Rows from block 2 of a small image classifier, named by matrix and row number. Rows with one number belong to one channel. Each number is 128 + 24 x the weight over its row's rms, rounded and kept within 0 to 255. All counts start at 0. Numbers have three digits each.
After each channel's rows are labels from the 100 images, of 14976, where the channel reaches its highest value: "strongest on" is what is common among them; "patch colour" is the nearest of a few named colours to the mean colour under the peak. Only what is clearly more common there than usual is listed. The data: short English words printed on busy colour backdrops.
# convs1: grouped (8 groups) 3x3 conv, stride 2 (model.blocks.2.convs.1.weight, 112x14x3x3), inputs within the group 0-13, a 3x3 kernel for each
# convs2: expand pointwise conv (model.blocks.2.convs.2.weight, 224x112x1x1, transposed), outputs 0-223

convs1.65:109144130148114129164151150162146128126158090116100081130141113123120154152107133134122118149107100145157089131100078073111112103164149119145129139078153162154172152155140128140094129115147090109109126121130104134166137123113113140140155113124111155170161106094177130105130101120082120100139106119147129137098105096095135138113094112100169141117101095071102100113120145111132154
convs2.65:131114076114140120111076130130101125167138099127098102168112117127144123151104133132121154116137137144123122149113117105120114137154130104150104124193131109151160126133111140112139135166091101146156139112141134121133106149128101148095138121106123105134188119117114098111111093156142117121161150139120130101125116120131131136144168145132158124106126109146158146153144104158130166168121163165123184098130110102093155130144129151082111142134141109149112128058113114198123131145123166137168104115129142109115141188196179104116110119153169120157129119125058138123167108149137117122143129119111128107151103148127156173116173116123099130100092163109130156135068140153109124158126
strongest on: black ink
patch colour: grey

convs1.73:123156135118143155134115144141121090129143124103164180148120157146144115140102087060139090102152132132090108098132096113110132132137170145115102112085144159133114116122107107150097115112108108088108130157111121115131096096092140158087106138118096100150142124099111126117187142143175110166126182105110151131122133103132138111118110123115154130124081112143104109107114130087169157
convs2.73:145122151099138102184139130050125155128121132130150146147168125133177091073126138152108169125138151170138128128118146142131144148145073131130148124116112116137135101171131136161153122126137085141132116094131080131118125103143090130151114131100144126125128136124182213118103135087171133158171116107121136139128131120135097149143131111143172129114132186143123123100117158148129135125107119103131155081178140045147079145106114125131104123113116119104128116117131155144134106147131160139104166114147148130135116138125120141123102115133137120137127135139103145097139142117073140149115123136105125130113129091135141130171157088126147108080132112123111154104094112067162133107094
strongest on: white ink; the letter p
patch colour: grey

convs1.83:133142105141122135140141140129129154092149146100156144134168164134119120118099109106132189154112202154144098138146123105128115093124112141138091137157091155127068137139113153123152116148113111194166132113134173140126131144121150131155194147128094105119115137152118129122134123093133127111136132088143124138110140121136116129129156190127120105126125124094090147110107190150134091
convs2.83:103163100130110133145111072155132100121129116127118111106107138099053099127124103100159160126123143103135109083158139126118122130151140139110122107119144095195143155115153099111104128105109149089118154136130076130119121105117140130102158122113120148102155127145128100135162145166087165171098127100162113125100127132113115148129073132119103148111147109166140113142140077135173078104119180135137147132156103149160120127129172132138178167131117156114124136101127151128126126116107123134152097104107154117097136104125170125156111122123149115095094110120163161105104101129158135124086158127149161121083107115200110146140147134121115188159130120130133152134106113112083116122121
strongest on: small letters; the letter b; white ink; the letter h
patch colour: grey

convs1.64:109156156153179159148114111138126089133117081100146191122141129132141134139126132155138137109147130102107121067121161132139166137122133120146168132166143119127114169113127143123128111092146105136135117143121128128132099120145138157161110123082164150129132115101135114135072113121115141178154184133130072127086121120087135108114122107124130087128147161061110157113122159146138103
convs2.64:138079131136119114143127158158128120128135076136123130123104122087168145071143118177135115127136145144092133133165129115145114157197122105130099079162135171111125140180131102123128129125109128134161094163126155143126134128138080140112128106122103109144188122120162120136118139132190144110133144117120132164135137127129108145158143150110155133133106095142130134168141142153106151185117084200119125103147106134144096113077157128117042092122132123107168132124129125150137130160105108143133161116135140149125116156102150128060138121134141109105108156135068112138124119158085117123100139123115134105134125119104151146116112165134146102112127117127120105151126135124092117136182
strongest on: black ink
patch colour: white

convs1.46:138140136133139081099102100128146117148142136093153158185129059134110146090162144132119146116140105113117104133151093124135129094097139125124131099117129167119102061166084125090133078086097139140164135118120184148134116109130143158100129116105133143128115125103114091133130131128110133138136130121121164122099163124089124084183150151126123114127104115138173147093106127142109136
convs2.46:139103084157155114063120175121111124160127126109043114151106119116083124098108136114123110143121133127177119110108138053121137138130128138138141151116139124110168109161127088100119116126155088066159125137138101127136099144108123147149143121123130126179143111120124085113130136128137154156141144118130133100101134129142137114171146078143133145124091105132185126121120088101118136089117060168123114126142179108115114105103153131068124145135129124117119144150116123121117153158163139132118152140124123103083103108083126136130155134136114083116115143149085144120086090134109160115112100112105174131115104148109139134111110106124130139121094110140108130135118123142066121121165
strongest on: white ink; yellow ink
patch colour: black

convs1.85:135129138115158115114091103123115120109117136133150137118109134138122110154144119105184076161091126169144094138125123144137112141109091100163152141120124158097150095154170088146104117086124155155192127094118117150122110158083162121116110144153133147114140151108108101135175147069171102135177161113134135133131125154117107132134119145112101113156133096090115135091128096106122124
convs2.85:162111173139139082109149165087181126125128157133126159154137076145108103154139113063111133128123158073194152159127111133096125096102149101128096099160117096124133120111132144130109121124136186121117158127123105141136131092123112115145154137134129139137133110059149091105130114152139122106137119141150132151161118121135124128126127118117131139103129101128148142120098123130148080104130137091131106139123138090106139127080088156106093200102133140117127105151134097149145126129109143119119100121139117074125142138116064134086140127162094164128133109135108129144118103120161121121185129105157130157169151141147177151113116141128111155107150121136112066107139126114170143137097
strongest on: small letters; white ink
patch colour: grey

convs1.2:106121102145157123136130110121125123120163143125129109113107127138163107113122140148122118117144112158111145132093089142177137133114150146178149162127147064109137113136113094126126082114105097107082132133124094142161122191180161135121080107119133146134117153104147102105112085084161158120180163174134146132133120121141169123105103105134130118139187158132109119129109130146143113
convs2.2:110130103150091126102121091134062169117132088141092103105166136172095086066127127139177138129147148095100103109130145129149147160107133143111141127085097102148116126119118129086158131133132145120113113149133113109137132108151135108132151157142127099120147131150121117134140116130178109101153119114111134207140154119120107154128161128143107122096164139150148135132118168100114179197113147129134103075155137120119125142096138104076144085141119107119135126136116125106131122113138119129151128135116126121112109116150159141082067136092124151125113140189142142133112115124118094142118108104138111124114127150175167148103167070131137111154102115132116145101104115070115129160104
strongest on: the letter o; bold; black ink; white ink
patch colour: grey

convs1.11:114136128079153132130091141105130133141124119126126135140157132157129125164200223140122130146112125119129125153138149141108090105170164149123126119136128128112112136111161168168154105119176078097124110163115120085089144139098112104144142122125135118119112156116120123100083139126128126143123126117090148185158139135166163166144092154125131130116111154121122105149159133126103139
convs2.11:100144133131120079110132178155095110146132175126098146140130161130146173141143147097080105123127117149120168107121140088131143160129126159113101169148096163109151118165130092106131132135130139160118089130127124123135136083136100156144086105131126172129137131101132124127128095122113129113109120109117120108142115137149167145125138084164120131160117147174141149103103020094132085132134135155126117144156147205114156138160079138120120126109116139112099115132134129083125105144110126134052105146150162132141123110154126134158119128149113140113104136126139150144116124172066118135138105146126146121143137095118155149098104152114148108144123115138128187159114124139100143125145
strongest on: bold; serif; black ink; white ink
patch colour: grey

convs1.44:123166135113093164091114137134135154108104156117104151168138117123119212131105118120148127112115112128106131125100118112155118167131126143132127152103105120130170149126082126159130138219140132093117145128119150139108086072130093116149129124086136163137157131179122139118125134146133125130104120136097128115137165121113099102129158132113137150151166149106151115081133118087096147
convs2.44:091085121125114164132129136135146173127124135121157136122103139086090138088141121115108170121132096119172095146125092109087119164119145158116131133180224152159152115150120116147156136116150111138112101115126151146138126127128131118086133088135148094135117133093099133133137131138128158161117128098119118140211127130126154147152124176151094134110117106109128108131141087104134140100139142134129183145159134157164120144141149123104121106109110129122101119118115105129117121099149093131142062119135157165125138145114157138103159121120119115139113140163110132117108106165126190139141099168137133135154133140133148110139120122129106087084135128154166161141097109208142114126099
strongest on: capitals; the letter a; white ink
patch colour: grey

convs1.29:100103084100134117145104096141138156120122162155155133108119137134106134209145065107128139133136100103105144134112136151119145121131178155161119146101127070129107145147134106142121153127137118109150175134119127154102110099129111139137106157143115102105138102144133146121125131125182122121157101098089090153135080134160148077168114121113137157091129137131108169104125154107117106
convs2.29:134134112132139149092105095117080123157118099141120126086095090109107130114157131168103146141128129130114119099109123156125128148140126124125111134078107152074116143104130128113140122151134168104132109127136136116117113065117125146112126190114127155124114126123082124144148166147140139126129094142147152093128144122119095125109129146163149149123132097127149124144151106112110122159145088197135086088141128143156073120166095123208117143155131118082143187137127154170126127149144130119106138169155137140132099149123132114163144129147116112145129116071104152117137078150107165146113134154126097129138091152167123102146085119123122103152165143132113090151140113143099133092187
strongest on: black ink
patch colour: white

convs1.3:130127131109151130097091101118125130117120162122146121127114134119123141139108129147139116148144118132126124111174135127127116094122092147146154124121154116140131146109160113148109095108112126114118155137147162191158114136108109156131131105108123127088111136098101103142138125148212139167210170180119117135120145114122097103160136129181133169150205152137127144153121136152148122
convs2.3:095161154141120119114124123162119180129130053141097137119141102158092076104148114145153126129126147118135155126125130169142128119134169122129185136138144090116141130114132158067151122140160107044139097171128091127152114127136071143141129112116118103142135132095099142130121118192178117156102125112142122178170094135134113135104158116121143134124150098102131135160174158117095094164123141101133147108110140089197118104096126132115097128184139161116154123146145145142122152138134112125131128144119145150123118103107125130096133129090107143151128127113121137116104134108101134128121131127139150137131141147134170139172132107117121176174122149132127120164145139120060123130145
strongest on: the letter o; black ink
patch colour: grey

convs1.97:154111126162173117157133098129098129107140115131125123133114120158166143145128100125109169103109182100166178131123125095127118132129123119106123125121112117112135136178128167136110087118128110137103127122123139109104109106087094143160094098134093131137094147141132101083095084153102124206138172171130104135124131123119125117159127106122146112162145152148148098121131081114078109
convs2.97:145147136131125133104153098123108104163134145139173145157125139152136101117125110150119115140126113098142162120172124154147130134116162156122091129123164131148102140130096136139112123120132162127094125100126119123113134148134129127158133155123129131102124129095103143120116127137127124207128098145123139193154144145128109122167130117108122128215156141155109119154095119131119162133128168173115109136129183171113140112056141137118153099144125110068136126071136153094157112117102105127136079123118127109209118056128107141153146140137110127102155148093148159139099144114155128136116124099118101121127147134183139103124147116131176113132142138130158095147112131133163142113085
strongest on: white ink; black ink
patch colour: grey

convs1.90:159078148065140108085119134111112159147131117110125112137125140098175170102121066152122105127119105136118114124161158126131127117103122154161125133141103111120123138151108142135132119138155125118083089109113113110112142145115148124154164084096146147113076076118112100114166094086134106118094108103132115142137151118110143102129135152162112161112163144128157140160119140124182090
convs2.90:189110145099098104095140142103178121146131068111121087146193130127131126165157139123133131123132128141177126113111105111124139139132152119117072114156121150154163126115133139125152134104067139098113173156120109118142113156104109132151103174135151113075132122108111109149137135137156133115163129115110134111092144118105105137113114095128088143118161129129106124112098103148155093130135125164128105131099143168124167126132128124112127141126132109157132129126107126082101081105123132124119185123116156094159115125148124135115183124154080163103122123093107136100155105125136144104106055145131093140124146170088113144130149125129094131141128118129112094093212121125139134125109
strongest on: the letter o; black ink
patch colour: grey

convs1.108:118150115112123138073120144151131109131117124146129107119120106106110124144123124102114081107142165109078148126100090108131105133161152178142139134125122110096111140170138113148122094111079157134157121160089106075095126103090162123126144156136119131133096167163095126131155178152127111131099088095144161133111134113111112129141175158129142108107106120125106084165130136130183146
convs2.108:181152147127135123105111128121119136164133125131078148154100157167058137144105095117121096132062104136152121118148143158144115137137098138115086175182085115095119098158143128085101123126168148144136092138123145137111141157124144141128089077144152075123095121147139146117136107147140111102116138104141136137124135133117107077125138068127151118120087109120145131159139108114100151140117132141130144104162127162192113129136109112102169144151131142104102127119123107152132112104072114133187117128183127102049116130130102139111120125123114133118155122153169153093125121127123145143116124116109150139153125174118120137111138128133169122108117118118107119081098089134116124115108
strongest on: the letter o; white ink
patch colour: grey

convs1.13:134128147134122121120124138123139088120139149132114134118210210080100122137094060129129098137128127144158100123149154108114085126136111102132109112175164106108160115150083114125134123111106161132099107113119133154105112165124136145156119109120112146120148159134151103162176156110086146123076125108120110145133125093088145107149135148128095103124145117119107139153101134134131137
convs2.13:142149143111105141129102107138084117117100122111196135100022128117106140143115139134105126121155104127141119154143099157137125104109110098141124140117141140162142112233145146101133127126150110142144064135115101143128129110126113134114162119119153129086145141173129096136118108153151118143103122158130120181122122140111155070120155116165147110135134110152154132108104157135100129132132114135117122122140140171131143129151099104143104087103129129119078144146132107094126125145114139117134128118095140152175172148126123122115149126112110106184120125078129175132118163111084138124123155136132111135147104103121133085120103103124117140107118144122196096111124120093173135139134
strongest on: bold; black ink
patch colour: white

convs1.56:185135110112088122104160155126153155096140158177125097123140152140132136117101126103114149119128131104107111151138107141121091160133134153123116115096155107159143127140134134114135147103142145148114130130128125152111137120105117101082151142140108072147101141115110114134162155118202084156129160119112159109127112165113174169124114131111104141138147136101131163174111094102186172
convs2.56:146139119133121137138127135143171117135136112137145102114142133116130167119134133099125148122142147167127115136139129120137122083095131088133055172170126141162124097135142105135154127122174123123130140076127125117170130078137083157119188108119137135122088123124120123139129146147165124161173126109124119096095150130151172137132135120187161131081086086122213128070105159090129131109107087114133145149184113135118151128105136130145187124126124094131154103186133120145124080108146152133131126112142140129183144144131133111136094133141099139120123143121114126121113095120150128127154103116151116106099145149129133122125100122138096157101168102137138140096075130096123123106143
strongest on: white ink; black ink
patch colour: grey

convs1.96:139109133118145117168133080112109137128130133147119140123116063130161116126150159125173169116151134085140113130117085117155129122134111138110149151138153126151122111121109135140064104126106090139174162163112112140114086115130146180149102160128139117096137134141136114111131170176169142189086130123116105096154123116133125118145123108123140122171140118074106130099120100170150143
convs2.96:202166126116160079135149152123117137150124114122170133164145121091174138176130128098099106132170094119147145094095122115115144135142116159151131132081176131113121165094134113153163126108128115119144130123133100134159135165123122125159157130135151128105132120121103158136136137128117116103149128115111130128123133118163060125150126149102122130115122097141112133142153107113138139117130180140131067142193112152157106124129094129089170085105145110106172110115141114167136122154129148114159098128103150113113149130155138124134170126133117158165116166098151120146138168143144124148097133105139150099162099060130130109102167131132143126146143124111184116164169090091140131150106
strongest on: white ink
patch colour: grey

convs1.87:107091078150142123107111149146139122096141123130127140161162153186125135115150139097151167120172086125141121150146107113110124078097095103131184114152175117117116125119137117132124155097103140133128088097116098091102150153124138140147091120155127107129091096121101102073082193161169166113136122096107129121119111138147138130149107129133137147125118120121113131129142171126124118
convs2.87:145108108084170133132162129121115158118126161128146140122129086094137136156130122042081137131175113104125134145147125112143124143138147132127102058147112092144126111180119136197163137140149150069107099109127098134113128123115125104144128134141125151106126131110139099144103101117132139149146137103144128111107109135151103114149126077140094130110147116119108131140136097143138093183149180144131063125083181150090085117092078111129168100125118103101115130127133082118145130142130097125142099129145101114158118137172131145118102126142143141101124138127153145168127148130155158127143126129128139144118112081141148123152165115136168101164152094138136137164099139093106123134129
strongest on: bold; small letters; white ink
patch colour: grey

convs1.33:116111107127145090109154116133114122118135140152113099115095090075138100133128149133104136132145131086135164079139163158079136109147139104162175138151100155111100107127099113155132101125136114102150104134141137160104146106131146149130147129094083134113115119176125153169096113112120142124128114137117141068111091076134147156101131187184100135159138094121121126117156120115135137
convs2.33:120202049130116146112128145137170098113120153100126127180156156082120138108106152172118168108116160153128158123121121115153115136161156085123155122101134118161129128155129103122149128098160130158146140137128123125096116123122111110141173094131128136110204132096115157124134150111148133116137132091130118128119138123072133113110120108151181132125154101120171152098127104108108137106124180120134132129133125174109138140123092125126135173106160161140131131109119140075137145126100134132125110116151151139128131117134120130124116125147098110099137117112157140132110100156072132125176153138147108139118123162155156110117136097123097104177134143131133131125130073036153122156104
strongest on: white ink
patch colour: grey

convs1.62:167148097129126120096111129088079106125098165190204192124119125108130136115117145116118112109120137109126152157171087154111116127116121151105139141120121113112101143131130141136145142120135160140138120126112096121111138140120114104107104078094113110121128141129124139130134169161196145131119111080089145123127128124160120096094118116113095111180158142144173129133106148090121117
convs2.62:088146102126131160137143174159142151117133077126125084150081099110136131112138155142141104130139119128112155144096115145135130122146138135130139143174156119062152135119103110074127120100119093117135149151128129132113123143142076145055153116135138113178124131111151108134130131106119142116125120107155127117197126122156120164161129174126116127140131112096125111136141159143148157124125096102136135113157117132129097137089158131107076102138124149141138134107121160182149106165091145137178151125097135186124132181092134139091140126143115145085138142131079134143131142119128146104106111089120154114127119106105140164122146135134111064087082124127144157152142136094072129149141
strongest on: the letter o; black ink; white ink
patch colour: grey

convs1.91:076112122154143168122194168120142152156127140137149118148146203131079138143105146129127107124134120091125133087081118125128128146134141154118124106116106119125154152114123105144140112152151084083080153153093141145173173120129123103127104131114105109104128149123092155156121112131138115116112131134132123090129154090154131131151176170138114148118131149133133124074113118088118158
convs2.91:121156133112130109202163117115144132115124150143155135124117149172164151159136160112153129125122141120126109136158144121139116082086122081101178134103154099127099123129114145170161120156119126093112107130127162126098130155133143103102110120114096153142102139116126131127132126116109127169103142139142131117080137135148110120103108089159179132143133153147098142159128137111152132136143135091122108133071128089134117133100111134119134119173122122108135126129159156083139168094141103132071135138168128087121118131134141118135139128103134165121145099107134132110149107095147098143091132159141170128106130049116129155125128109129133108159197096085098079118110133108208131133099
strongest on: the letter p; the letter g; yellow ink; white ink
patch colour: grey

convs1.99:130141186120103112134147107102121126152128114099133120123104119143145150103139129171092181155113114102152127144109114150130109135115149138154144101111126146172147138162149066107118124140110146125133061097139132128088138190077126129123116131185106122117153110136109117129097067122117127096106110111109127101129119103115102094169097116117137127133129123183153104147162146102114133
convs2.99:130128149120113109147154133143128115124115119128156090183132121142181150144150086135175130131104174103171077138090166125124139161125114185116142127103142096123145104153135152108141138132145121099176103141125136131073138134155112120156124150153123117140118117136132107136121127130148157163136138078135139114130132118103142090107125159207147142120149132100118129094138127121139080098125130131114179123180077060171107148090156149146134132132110146086191112115111093118113124115102171116143140119108108136162132111150147145134110127118101147096129102143131142114105158131129167115098176074116125120124134087139168119170113130131107106139127130134124144088141136091122103114139
strongest on: white ink; black ink
patch colour: black

convs1.36:131122105101133108111104097122120146128131101133111112108133107101120181140152196118128099157109127107115121130085143135119118166215145131105094149161128167138117125131134155134114116107074114127154110140114118094118128115117137108125135107119097130097104154123127150151155124137091131109129120130124176143109132155089104073138080130141101152208167142120110130138126142109137100
convs2.36:139154118122115127116140093090129053149126137133121125122147108153138152139131127118154114135090127160138135115131104099102129111133123133124115141127123125191131154121131123111127142142131115087107122117124130141132116185121138145125102106122136126153152120111148081100155139108153156109124161140162117091101126123151127117105133103138138124226084170131050128081088119137165086134126138119118181128094130121077124133130148118164145167117123118143120139112120109121156127118088129114111096115113073153109149134118091091129119126131118159120144053112184104129119126142164148126128139161128114132120130130123117181130133118132129151176148149132169125107167116192102130122085
strongest on: small letters; the letter i; white ink
patch colour: brown

convs1.9:119100130126124084155134152133111098149116137112134155123181134085093161083069151147119136129126130125109114125194158104132140101044103129107109107108123132157152125109131110119147131118145111121129134134108119108138109088115109138099151115132103108144158134110169188144141137116089159134115098094143119154130134135126110131132162150069110165116126079118153134105114161114119131
convs2.9:082168103099117131196142108144110190114133155127172144116067154124132101140107131139120148119205119123159141148115118152097118143117128172141074106097126112146145132108115118146084122123135099133108065116119150111091133156143088119112151150102132151123150140153132098111115141131094141144149157188113120145094135134108147058138101127141120128149076096124129135152077112131138121102091152117131121090129103122086087128106103141110113107163120142123149102119128117155113113149124140132211138143115119106152121118149140132156098143138127154128117147110181151144111129105181118116115122128133137130153106122133107118123142136134087166126137141129139159135143132159175133134136
strongest on: the letter p; black ink
patch colour: grey

convs1.94:133145146103143093111084107086119115133126138125137117124115092138122147120165142137090130149123172150166140173114124171138122114110158103135119119119188107159113175140156139126099120131082111155124142155167094124111098076110131096102172136139117135110175140102131166114149102122186104183141175119125130128116124116125109130100119135096110105145121109095102100102134114114108111
convs2.94:146090145116162090174147131136119175114119173137087126134094112121149096119136123111124107141125113093121105153110105121117137114133129150132151170117072118139125154164124131107099135113084139050143099124135111121123123135138156114156120136122123139124119127124118086120128094154087133123151110110097125150105130129157124118102140106137128127092141104142145138214129125123094061123130162212122082159130161109137162143091142118096127130105124139110137126158128076144147111114117092144124079140172098110150118085119092122174127153143108112177123143109141120096133099145125110141166158147155125120112145151155119164114146115143135091091137117108146139124134126155125118094087
strongest on: small letters; white ink; the letter h
patch colour: grey

convs1.5:127102116107123123107137121149127097127137115144121107088107133143104175120140134128149127098123145158119177083119146102113135145134092116121123173150075116082069116126107117121135148126127110116136114154126146110090180134118151110073147079120117115117120112104094153161126105152102134146167122052103113107122131102100117152125115187118139160172121098114124170126121143124118140
convs2.5:134134105133138126111144114129127134118133155114103152119081071190195129136094119124123174111161150150161132102123108106158137112114128144130115110149132117142125072103141104087115118158132113148126081126124144143147124161122078120137138136137139090106204145071139161123138102133120117131102145103140143145095120129131098145124114125122042121103116095137127142141076144150151149098117106136132076171083087151115122122137087143115107191130132149133126110132119140150138136102121140131110115122126114136130118134180144104106096127173112100120111148116111095152111094140128129118138121129103080145117150148129164150163139144121088128125070133110152158103137138148097117136173
strongest on: black ink
patch colour: grey

convs1.86:083155132088161131099112113116110149120136133108141145155153146130105101101132147185096112143126118106138103124099139118122148142116133128156123108139100160093118129102123091170080127132112162135089151089143117147112181091130157106102176153088157096090133113153138130083174118091163124118145112091108140129118133164131117138110147123108157147076134127123132117131150092126101089
convs2.86:155086082136097156143176142121142129115133174137156085159105125103138110128113139157124104139162095117097126117138145128092129135110139099112076154123130123120152104106143115089126125139093130113121095156129124103118118122118125108091146157131109133144073140138118183128116147148128129085109156122125131159114122140164104146133105064125114138127118144152121127121177123115123091130119103113128086189139138141165172129130038127131163217130146120151129092133150096122128109100129092130108120112126135126129121111141115143140095140106106149123136109134089128137078091129129125115148142111119059126083093120148108093153088126131125140125096132143123133107103135091157114136168
strongest on: small letters; white ink; black ink
patch colour: grey

convs1.31:125133151102103130118140125111103139123114143127126120092118150096085180106199200123134120124139099112114122138116081133136092135111083133131088135150167201175139125132172104111153108122138113118139115129119114126066111119150129129120142107101144133115172119115153124105134113143155117149161160155121130149080132133123138164153144105152136092176133101126138158124107119129120127
convs2.31:155152133134129162119126119136131136110128168113131084164136108125145125130143135155108109126127092104106136112100099134130128183111100155142125096144127058187138141080143121126158132104149134129139151105129135123140112081120148106133068114138126169071081127144122066118119112115111123103134145119143136093183108131138132109124088161114119133074104107121045131050124091121154116107139109134136136141125153120075123122188143113151162116112111101144141142134132146160136060129125110131134138148113145120143122110103113119122127125121176106115122157120126110135134117103142134137134127107147173150128129151122164114093098112127102101075129104100134123099141114177130122111140
strongest on: white ink; the letter d; yellow ink
patch colour: brown

convs1.75:141126147132127129113118095141145132130140130160101146147115150118129123118122127161165150119140113119094129115136130122109114133124181059085103127072147177189167130143126104130161100120114151192123144110114130116149105085156112125132143139146136111130130141145138096111113100125106115133135116124087107143071096131170193139120171160139118132150122107111116106163127118141074105
convs2.75:158105152147138149131130161141123081123133149119136115129125152112116213135143140138099150138115134159150160119132119136140128144118154143128139127114099139169137134118153111110125137092145118190129148106122136122119121088135142131073131170107147169148121133133075084126109121129147126131092111134126128124135139133127097150134105065118149141127139137113127127201114079122156161160122075136137083127082171113121086125123110120197108121113112128139125115092125123122107126142118156130130155132123097099160132149149217141089184121123096067153098138150118113142126109164130110136117086147147143127079145127109120110146160133114148146125095134152139141113172124130103143106130
strongest on: capitals; the letter r; white ink
patch colour: grey

convs1.51:101143094123133097113100103116130100149149105118142101105136104159121144167146145123097102129102128175089105096167118138141176108100160133118143156127152178168137144108128148060121176090105145154133106140148111115126118086112127122115112134150155159094144120113149129064137130137124107108124125121072142116129143135126086140184127117140118121116133105121108115071135119157119148
convs2.51:152071090124107167191157077100131137124129138117111094154123111147107121164119171120100134140123122122115097074126099128095124123153121122131160138082130109187116117075130119116137132109169114091146144128135088110151133098119116096135100094122183114087133127108099090126125123129126145190133120107116125121151126115142146149126149091090164128122174182123132132120137132128099152114147158111123132123109131104059114136108140150144134121119114096094132137147134119130134125125145152127167106135124146145152124128110153129092112124140139120125141138106190122157117084120104154137123129147153106146083140106132131062156112101142102114158070118117109180133149116178148123130093
strongest on: the letter p; white ink
patch colour: grey